{"crop_scale_min": 0.8, "decoder_weight_standardization": false, "momentum": 0.9, "adaptive_grad_clip": 0.02, "max_steps": 8300, "batch_size": 128, "epochs": 7.3, "warmup_steps": 410, "weight_decay": 0.2}
Rows from block 5 of the decoder, named by matrix and row number. Each number is 128 + 32 x the weight over its row's rms, rounded and kept within 0 to 255. All counts start at 0. Numbers have three digits each.
# conv: 3x3 conv (decoder.decb.1.0.conv.weight, 96x96x3x3), inputs 80-89, a 3x3 kernel for each
conv.0:138112091142095095148072107126104150091139153135109157148136116144149097125136124136134087087162104118147114091192078149103163114112121097116134096117085094147121087179134072158072083162101149122164119065133157094185147138103137122079137137097145120121165131153099144101
conv.1:148096146128108136140128103121087134106089160081033151084145130087144107140120097179123156193164111184117112124106137110091080149110139127146162149135168073075088100127074113100145159152177155108110112076097087067100100153134155146133138173133122155133146130115113103099
conv.2:071106109116098155096168114210124170164133141167106152187120171166074154101063111171042180120095106173111173122206133090136073093124094129119103153101168153129151127156145160142191106135136132165132089148085131149129157134110167118143115158113125177149097170113108103154
conv.3:130124148081150079139067131132178169162146165117155162183131198089072116135161145061098067125089151076079093087140080159174132091132081092092121105170120142165195134134151105156176108143124138063146157154144139123144146167139115146088150124156139115136185109206138117140
conv.4:144093148152088103174022160166137172095139110130141142138088153070112075146118166134183108068115097164147132108103151177087114145129157171104172132117138139151142127108157163124159116081152152103134132125150185127187145157146076112073094141078110136153102108119091157122
conv.5:094107127096116100136117161118115156146165176114071116109144100085064064134175103151215158121147124096133089042099105129217092121158082093144090094168058127098083077155106126087165141150160084144127022186052084079068137152162109167131097135101168094140141102153168094128
conv.6:089069054121047081096119134123159143115126139107118153123134082078082084188133175165145126098152124141106128169179120088143073144185136142052123172090177189087198129123118081148073121115138085118119132128151113120113161079116117106098118088145094148127114141118114140127
conv.7:084151060063125089061119062159159130151134176166159135134138130098102089127159114178101165136089170128119124190137176160164101143144137155114138173126178172124166156069150116135130137095142089128090129157159096115101104119092093120106113143099111173094088133073085125084
conv.8:100129109116116145048149083131154101093120122113129120136152113149115168108153115095130115131104120145127147197164174146157121143142162093122121167156197095070125085163113140115128130171123132148152112160108096144068123097110128141132144113163109113112139128154131142117
conv.9:114115108139107129114117118150109147153143125146147116088101097084123106139122159184114192137128143095092124126190120070129104166172130084142112113166159076144095130136157136180101149159142075098131134113118124128118104062131152132161148091169179119188132131104168092184
conv.10:131091173104150111133142149151197127156208190133174135091135015116122067129121082096110070096084154148120149183166192146173105148108123145101191133164147142134197143147174128171137173105161130088142169095168112103139101080124113109087116120102132127152123084097065155144
conv.11:093165128163089177089120116141119113110119091075185079062189121131037161083145146119191147037083075101182115157145180079180100144136159136181180128150161136146145137114111136132145132129132109101125115138155140137151143107124127136112144128111190115146094144071167127136
conv.12:131112193104171095095112081149091110188136195120108135137115110119107092065121080131131131131132095126100122186072172153162110111142158106118122090157131083152072155207171132181108164147150099093097193107130071150126158100125120093118132123088122075091125131109164135136
conv.13:117144101119122114114101102108172156150148168115153153102181096225192219155176159121116151072104114103097135126153105121195170132158110126161165154126117130143143129051179119101087122102149147125166147181170136135180149149171167169184154157174112089133157116165161116165
conv.14:158116160125108122128153101082055091143146111119142128067164089145090170080095117168097185100117044135093090151133187089106140125144150138156092156082163125185123168088137157100119136104119093105056140104098130192135149157148135132124121124107156165113170166120091157098
conv.15:102132119100116102127136119132170153121119108124085137095153084135192130103150121175127128151139130145106094101124100159121149161149095104124183135120197096140163114192097077117072191207165128128111118070111169140114147139130089151133132107082169093179139182163125125115
conv.16:148152137130199137108100113156114128064118083116123109126127093159159160161103165114105088146161151153073145125151091095125162136165122136086130163093161143104108094086130153103158144136131149124159073180146125128206104081099152137140114142144113124101165110192156142171
conv.17:090071087155099131134150128101129103125141142128109113117148142122090092137105177190120155151139103167134172112173105073117141081142073142125103055127047102111102098136109150072110117143093110089065121119089139145136095108122048142135107106102130150109078127083109065091
conv.18:132170149166147197114177113145142162142126178199179182156104090130110107163121155094084098109071092136120151109130117040075096147097069100207124094183098096176066145107161162121110045071082123129124093170154143105140140125158180100143121096136098108104127103132150126119
conv.19:087102084165155186083121062074115061143117167105099097150098145167121175160097133159131152145148142170152161139042123191145226175137179102143160081148108106101139123078141137106148112115144217065183186088139163082122065164105120138158068138081117135105156105112119170118
conv.20:037107037049133061128198152149106176152109090145110147122125102150126159142157121144140139111059104142128112109148071110109132159136087080135071143135122120177102054095076162130125108113080062095065113165118143160089133207151191136174111199137054107110103121094077145114
conv.21:110138112125172078135146108109132079120175108136156117173069196174039122168091146099100105123167126113105135166166110071139076088136104178150081162189166169146143169117167167103105107125109112118151145085128130094164111217080160125133147179104096156131117103093062082080
conv.22:045150141102114135143104171125118146156128130169142161097138105115110127100111098134113132159125142135106133162110126205082139171149137149146074108096135112111079086102114082147107079190097083114118118140094098077109115138132135133137170106154096150065133095141108131130
conv.23:126189086180132151147197137101102119128089115176177176138108151139217136113146132088132064096137106046192071089134142147169199088102104123109152091167109121120151153105145106131097122154127101111089123118099092136089146158174093145094152162171154118145138202150128122115
conv.24:139127158142127112159122107157112141150198156163109134098165142163126191117149113135109115130113157151131170160143130148095142131140131100122097120129114149109147129152120186133150073091083126121123163132166125181131109156118110108136133153137094117090175077127050150085
conv.25:049110039117128134119157116137115099125112128148128140064101084123150132103108102091120120117050082140126128107107132160167157108107145082145123052119104138141098176132152140137159139134170159166109149077091145125146134142145068121078133154128151070128178138128193081162
conv.26:097160122195120161159108189173104180133135117207107177150127175141173134161135155076106057091114074147141113160149168144115139147148129084120130082152093101118102128112124140116109133143123135109109168093189144035148095195053158101133104155089163113179129106121156095170
conv.27:091124088122179139113137162108086121070095085101193108103125107165131143143139128174087159121058047177126123095157136179115156142134159083070148088044110128089105140131177111059144132093163148126119125091125096106114071100109062172089163123176053101052161130164109142122
conv.28:130156113164130102133122128167121175161117149164132135109127072142168119148124150147185141107147125119165172104087083124161099122104125131141110142121177120163132108206130091131091152113157090178101131137140157173159150130148104151104131121141114098133128212123129105113
conv.29:119165139165115161086193103128114135146168166133143133115115118086152100091142128163159155148119156099109106150152119154086118170151130080091125099145098108088116126114147186083163079135112127090144078096115090156103103161049092122097141154135119142110154108153158114139
conv.30:084190115122052122069155082096067080173120112170139144133122121109172125100141108126081075135113110082141044148175164190135115146144134125128116109113096092156105103118099116147145178145137111081162105162063130092098141065161127106146152091132132130175169227147147123148
conv.31:123235148138128163087119117174160173176210135126162166129157142117091100135123124102116119087135079080125080084174137127157110139150147140092112158154147130101086156187157110060157131145130147114138158103124142140145174137132053122059170176142101096123107147196151135165
conv.32:098062089186188191113151113125162114149096180147111123176129146138153123145149122103117091153123146144120136107082110124133117127157117120102156126132113099107136153116192128213149128142144096063138116086129113121131127098144131179101146109149172114200111138118144133181
conv.33:150134137086132091162142145150110183122121121144113181164117142117113117145102091159139166140102173119136121137108123132109134142120139127185056135112108115173073135104178158222129143128182151134172119096149136112142099164139117094101123132160115137141112107132148160211
conv.34:044109063157096150065112080145138128113141130142110152106096071136080103105106093120105142120189095131115116098147074138081123136111101129113092139170107126126066191147175134113101159167152162128178166160111185140158169120140129106096134111097174175157104175104146116124
conv.35:136089129111219138122112130174098186111143129179125173125122152145124137095096135105145135119155104095170115090113102202154179091076085071197085099163126100160109117128115116102109134094138194180161122151135163183140121140109128138155111109116142103163084112110156099126
conv.36:092152108143136154077193088150117183091130071160125156132159119107134058107139097172198207111137079155195206157118150168121128186178140145127086140132078119136063127181115145169141131213124130127135092106121149103143176090158121098120169076148073180068130156146129167078
conv.37:128109113113146114144166168161152128175201162099123141154143122150183128110131121079129124083164151082103138165144138125232151121158142114173108114176141144133151107170112046089086109122132155143144162193167175179170165081128130097111125138137122133118096116096135132147
conv.38:129166113163104147116106122123115158125132102148138125147099139144161178189117165087110105128180167123183094058113123106080157112121125069179090165142153076135073149135102150129143081119105101159085106165076113158079152164134173082142129142142159108167117126128131161123
conv.39:103092146079098083091051121149119127158108161148114126141169122079120093125143100127109084126104162142139099091092077194158148142120146193146130163171068179107144120154086118129104122166110149132151113122088109123115113107159080101089166142121144201151162141139125119098
conv.40:132087100123059135137131131098141105115135088122140106145186153190119190157123185146129180057137088156135183112150099101090170085139093131142118101163104165144174181143152134147107146120139131113123171115168132132115129139151089143126145133164098104071106086094108138099
conv.41:104116083138152171047175071107107088153124128156125162148129117132109138130128127117124093144068189152059127128137115175162168145158103147095113131091129141143161142168114110098115170070119189163137066102102159150112171109118188129164148158111123147129152135152107143118
conv.42:160216139160113204150147132074136164062100130147099159142142075149098100133095096129138187135090130098146120120132115134172148151116157147129188113122111169104139167117140104118128162121145134120131130113152134124131156142121181127173158130096154171126133207096153189155
conv.43:131129116098083130094072110129176148144133134177142154163085129134173137170192157090093097141096121103121053105143130170125160129155127135084173137106153150130132169062160064089124122118114116174114123090159173164177133186140117174146147105180112117104132129107146129134
conv.44:082093094140143095159139114073142070101145065096134097167084173128121073179076160091159115128129153124155139171130149139142191096157149095097066155126036117080109161144171202178150128140115121140151115162137114138086114110105095055121164104173134169130130146136152192108
conv.45:156155095101128084121158092144102115138099118134115121142180167111169096143142155102197143076071093082139091168103183128120111116129127145117112054150071126137100143151109138119127147116125117131152108110130144144180170151112110158130157129155108129140144159123128167150
conv.46:147089183150141194146141179189189176166143151140150117150117161141209150138130135127178149122147142156114138091116137115168127075091131094099090148115136123105106154119162102180111142107167131141095145142150098101104178127177090098123131111101142145126210157205169159180
conv.47:137104132140167186204134186105105070169117128169158140106114091118133155116118136067079085123120124101087152182207161095099094107065109083071047060142115117144127098112136146118141128097133094113081091098128128173146096119128169122173083138119127110163053080088102066145
conv.48:177107171128142139153076114094125123072074106112112102120134086085156096141115136137107111101127078117079103185130148147093116178135124111058086127121091138109120099110127105176142145161103164145131071125104153142194121130149130166120128101152144129174166140168182118167
conv.49:166145132127121097159142145082118099115157143114123167150125127123175136130154156125170177101104131100072097179113153167112148115059137128126100126139145162121155114130144158106177132071108064059039113098118114148163141193108108163123107142104114112135125098124145077161
conv.50:123095102020124107099114119125151128177153128098172148123135085107169142137166124120163100121203123085104091150099107101131149146124120159172138154170141147168136140126117122207135119104074172113153131129158154121136164098101099147062154119145143121139129134141132107120
conv.51:145159152087161069096243142149135127115134123119111116189073160172112169148100124126153163189125218159101189078086116147104159195121197085144070128144111107077114144083119188080143216115207108176127152152142119189161148072135132141139137111137093120111128159166101162082
conv.52:103142114125194153132149109143147104101128088105164076152088103165121137146145145134095112123170163146101158136154062177054097122162126147123152135118141161164160085076114143148186083100116146103142138145129171139158185106145178193118182176164143184182089139110125166142
conv.53:165123162081117029187103196108081121135112107092104092132087132145130148140135141127123121135120121160055115102213089116134047104184106100068105113105157134091153088100074167091117134132127150179144124113092156137148106193146068146137135139153195126159143067136206111165
conv.54:153147191156098142125133129150206144137173132118132104092119097074110076137148117152142112164174123140186119084135142136108132121188164136104173140117111092122110189168158107163079121105133076141089115137123091137083081079071078055102105139081125124177095154109122087107
conv.55:130109157046086081151083140101095095094107117086082123138066159106109143177104173141164125132171150168117139165149144078146087153139124178091192120120173182072174121058104081121112107070112152086142131141148119067104166138183139108126136134164106161096158124087138132109
conv.56:125093138102131114077141049079070086084066136155121150188153183143161111157100151098071118128193093081098137085170067087159085083164084173115169127155116130134150105126126144104153101163155112107115164137182062165116094132130115149096082153094154162201107148073153124164
conv.57:141117146192088172134176140119196116131115163108132097081117074182158181142162153109093120177152150135035169040167039095144102132153113123159080128117156172137126061110167074076106101135150130150119129117122107116102152125124129198162108143107108171149098076117156142165
conv.58:085110100132119164147148152121150119122137134160114128142153148154132164147126151151161156091118150140108162174166152135112162132061101104102116122082153110095120062109116129166129108077113153051122168119185152120184109158133130176142090123134075102068137157070106150117
conv.59:103093125130139127127132134136119092150064122115150138146159119161140143152152131133148137177192173193128183101062131108147120119130128075149080096152082110135107144127116101131088165114156147120135109102093134124106118159128098150129168162200114080145102194089128053095
conv.60:069130104125067059119100138045050081126086106146184151091086146095103076079099088096128080147100131105143161102099144079136076155135177168127118204160153141103138137135071119150104186138107146163183140199097133155099142097174160125149142105144147157142103153117118103097
conv.61:158079165183162143149064133175090170142138091152152128108075121092128149130121140125085135063090088175126165144098139119131133125133124146110178093138100132087155178051167185113125134079131183150192180126119135154093079160096172140143087143086119110160166129177093137148
conv.62:180128155180176175096106080115130110109127113135185147122124142125086102141082162069128093139184086124126181111095116061107087120114089135123138129117130134041124150113195165126149145092162132190128119151117144106150133182139056178114161144174122150160113171119166161131
conv.63:103163099163173108147103118113196116167158184147157137171154155112093123175130183144112145141136129119121146105087119124133153164113179085160057138149087141115110170134206152172128191147182115153140132136112123164116112123135175127171151194166075138102195140165128153100
conv.64:132063138163113115114114107127118156141115137166174116168106216118129112106006140146152167084131082169146161089122121179123149129105109187059144195049115167053158125118113100137135167096106125170121124174125127154113123107122075137127088071117194113138096175060181100124
conv.65:148091129167139129155136157109095131156058173157139168104163105088159066170146138174139182169194128118046098105199109137186139089187071174092192148081111176100195085126045113121085068120068114089069106097068135120118133139162123065146090121138149113157098134068132117100
conv.66:128047135066080045127077122153080113111162106107112133160069168114109140142088146154159114142101119116139097106140089108111127144138127092175134150109198115216142152141166162140171179110185109087133159103137194122172155144139146092157100113078137125163185160169110111144
conv.67:059115099105151134163174166165083159163119158161066122112135135125213130130120182119071133153098147074112119136078137096115090157075153158148141140134144168200136079087109096118150086082106131081120145101113126118118132179146118143100094143063190124129078088071200116166
conv.68:135095110074131120055129090155152158120187114183147167115132126162111120051104056115115166082108127115108154151157115101110078131118091189194196112125109104170129125106140178135227075160147134169104104151115130203123140058160122139138123080151155159156141086109124131150
conv.69:100123090122092114051047064117146134164093199074194121129137158166128141114112126139134135104145066085113130144128137154171156084136144181136154117150178125153151138108188126068134150082189124129080091126075102113090146077091134115136144088080088124131062107121129148158
conv.70:156166164144116124104048126101136119097159152115156131123122146101108135131073124148155131162146127169147135120121158169114129188150136155120120104119102120124068123127103196145150157112088181178142160214124149141168127111155156130146151101158108099068097093131092020066
conv.71:131147137090136099142120179137102130162123152142146150188092142167154142229127214110122140132103122134105176197154106180129145177127147076146063135089135128156119152145140089106082116102071074047067110101093162084152131145107097105063135085096153124152072084048121106144
conv.72:106143145092149076155109153123149134117119138146124113178163167132109133145128159153146146095124104129089133058203116125112086121142124090129128118129129103129131153048175099062174105116072150154131116139087159091173151114177086095082116104167148111115159139136145072138
conv.73:133121060098134071142157084112069116153120147143104164117110158128131166154127160174125175103116164159076175144102126140132142112089166102173100081167104127169177166134129122168121138120111151157149140145139143180123086218093152129117123128137135156162121148162091114123
conv.74:148104138162123146174122151126216138086185070065152086188147186213105195167084160098164108124126103140167145182108122135140140141095127156136163157131124091126094140129152113097095103076098177184195116140121080112067063126111064158090121144134113113124174111192142062149
conv.75:203073179162150110218167199210107212046152094159146169139123168174107183098108104092123140130095116171141183127163131128177118089132138094051109136102159138076157121101102121111150130084149153132179114136129122135140162118197081086107131102120110143140148162133104100122
conv.76:108178088077108077117158114142123141126150163127122171135063125097135092174103171143060134176139165134046127147126105106127108130138130141133163153106142145147157153171138165127161159124117126131164109160178106165137157144137126112117141141120091152130088158081107185109
conv.77:068162080152125123124130059126104140115122153160113178124087112119131140143115125112127124133140114152183121074106120111174106133142121155136193141148162118134153156121046125072100164087112077144171114174108127106140159076183118165122157164152185122161174134114165102159
conv.78:058102077114133113161138162081146108095164135116107118155173123125137107176155157120087136119088091156148105098157080109075138126184072114117111130090176167114116088124173098085155126150155175152155114079150105159121089112141124154156097127153152074093129215180140130164
conv.79:117093090121118110098151060139106110183109142110124136131086177153054195147114112143128129103098139110095133186115147114120125094115138152220146150155116135164086172096164133119156172111187134124147041120062162094121158123148171107184126121096093106068119139102150095137
conv.80:133112119105102096102094162057140105051063066094107096098147180124095176128114156147101157131066113121117097161149112129079126134136106156121149163077126173120159145068087135134080167118102124151063119145071113123103131121124101094115103098105127135112122072109049126116
conv.81:129087104098119090109148097139139182102111140154155137109075101128177123157093160110135146155158135146100176149047102109074098168146161128144116106175124131131074128121128089098132105156111114127082146144108158135134102095151081142137145100142129136109165093149159103152
conv.82:152082186118109113136073174125118112139092141160120149173123154164170176110093124080111070148134156047120087161113134153159120132134133108135083173212138167158089102103121091188104118094136130148131113113095162180132138127113138162139165158124107114129117097147118134114
conv.83:136166137154138165156130199107082120112172183078066062200136226139175133136105179114087145095103106105065099147199147101156123154138163106124111102140098104123081081135123122098180141127158133132119143154114085111094127142162040206075107090115136120078121115135099086068
conv.84:139138136191065156140112133093088110113134150118131131090149076122095101120163105139151116142123140147149129204163178128167099135107134160112161065069075138154166149128166155167161145151137138128132183123175191149175116123126112122112076119064208164218146064151186154178
conv.85:109127133101136116107105127113134103120092148130082153160156137129054126091162087198105200147163120152095154101091124155095160160105144105107139120114095123081137035139070073124089080119099178151191140161150121148107058120088087143131109131116066132104124183072136139133
conv.86:126105155142132164134107166096112081087135110117146100121118155062174084112126139127086140105099118159097176152189139124128123133146132131155134115140116128148110121092115159140121133107138144144170164138191092141126152153151048135064160154150156155181060065061143098175
conv.87:087201141133185157144151156160097093130154116127123137139169138176117124105088093109055147091177041146135134158112132128155148148129116121130146107087119109153143113176102103169079144155115147114123145122116154119128150099137132092099127095128155147152131119113120127142
conv.88:174170173144208177148180165177138132148163154102076123152113159103136095111113148139177099128196156118127111162123133166133157121170173139143169109111138142105135080089134093074143109094148127135108190118133141144138132108162129114156105107125104067130140135190157137188
conv.89:165090167133110130145050127191103204118061142117119197114074142137096133104073125158088172184114171215121220116162090111093134096099118115165127112143106103069133100117104123098128137154128176131176141143179132167158087094094034232066118099101113169167103138095163139187
conv.90:096183140179154164161112150143149113134098157074065112139142127141089113120164119137085134175096148157125147177117118114109088071117139150112177212099205169104155080164122073157084110129081174128217176137167188092164125180131158153179103125111089146125092166073115130129
conv.91:166114166137106092121077122092039108094111088110148103101084133071132073084128104188163177108149112088143140113169141171114191136120141087067100140115160113104166168143122119097121179139180132106123111067105131145135150155161182108163147129147118136124095080067105082136
conv.92:119177111117126131098106050073158092128133101097120095138119125076191107155154150106149124177131134127139130142138117150113143141070122231117162180143185195117164115100068176131140134141114101146142135159165109162126194077111143120133178112132170134109132146110167172119
conv.93:112173128109125118097150110114135121134125130167171140118132113110110085138113118091061067159125156071102067094058094154127139184142118158128166077113063173150161122135129177131160105139100114218100090121059106169104113142097102102138116122105128119095105122095149116125
conv.94:081106105081098092080112125172073155119128087139084120102132091163135134120073097132117125122135132135081116090153120145121115144173155074155086153134163126113145115134148102156136204142217161090130139111153181121173100092100195131185128099115106159128126102142057140079
conv.95:137129117116118098166157171099096091173154138146105137144152153151168133161143141154102125138113165153140123116100079106071131072126106090127097197175172072134084165150128115112111122192135112129083180132201144133144088082153073166086074078129095105103147138158130163126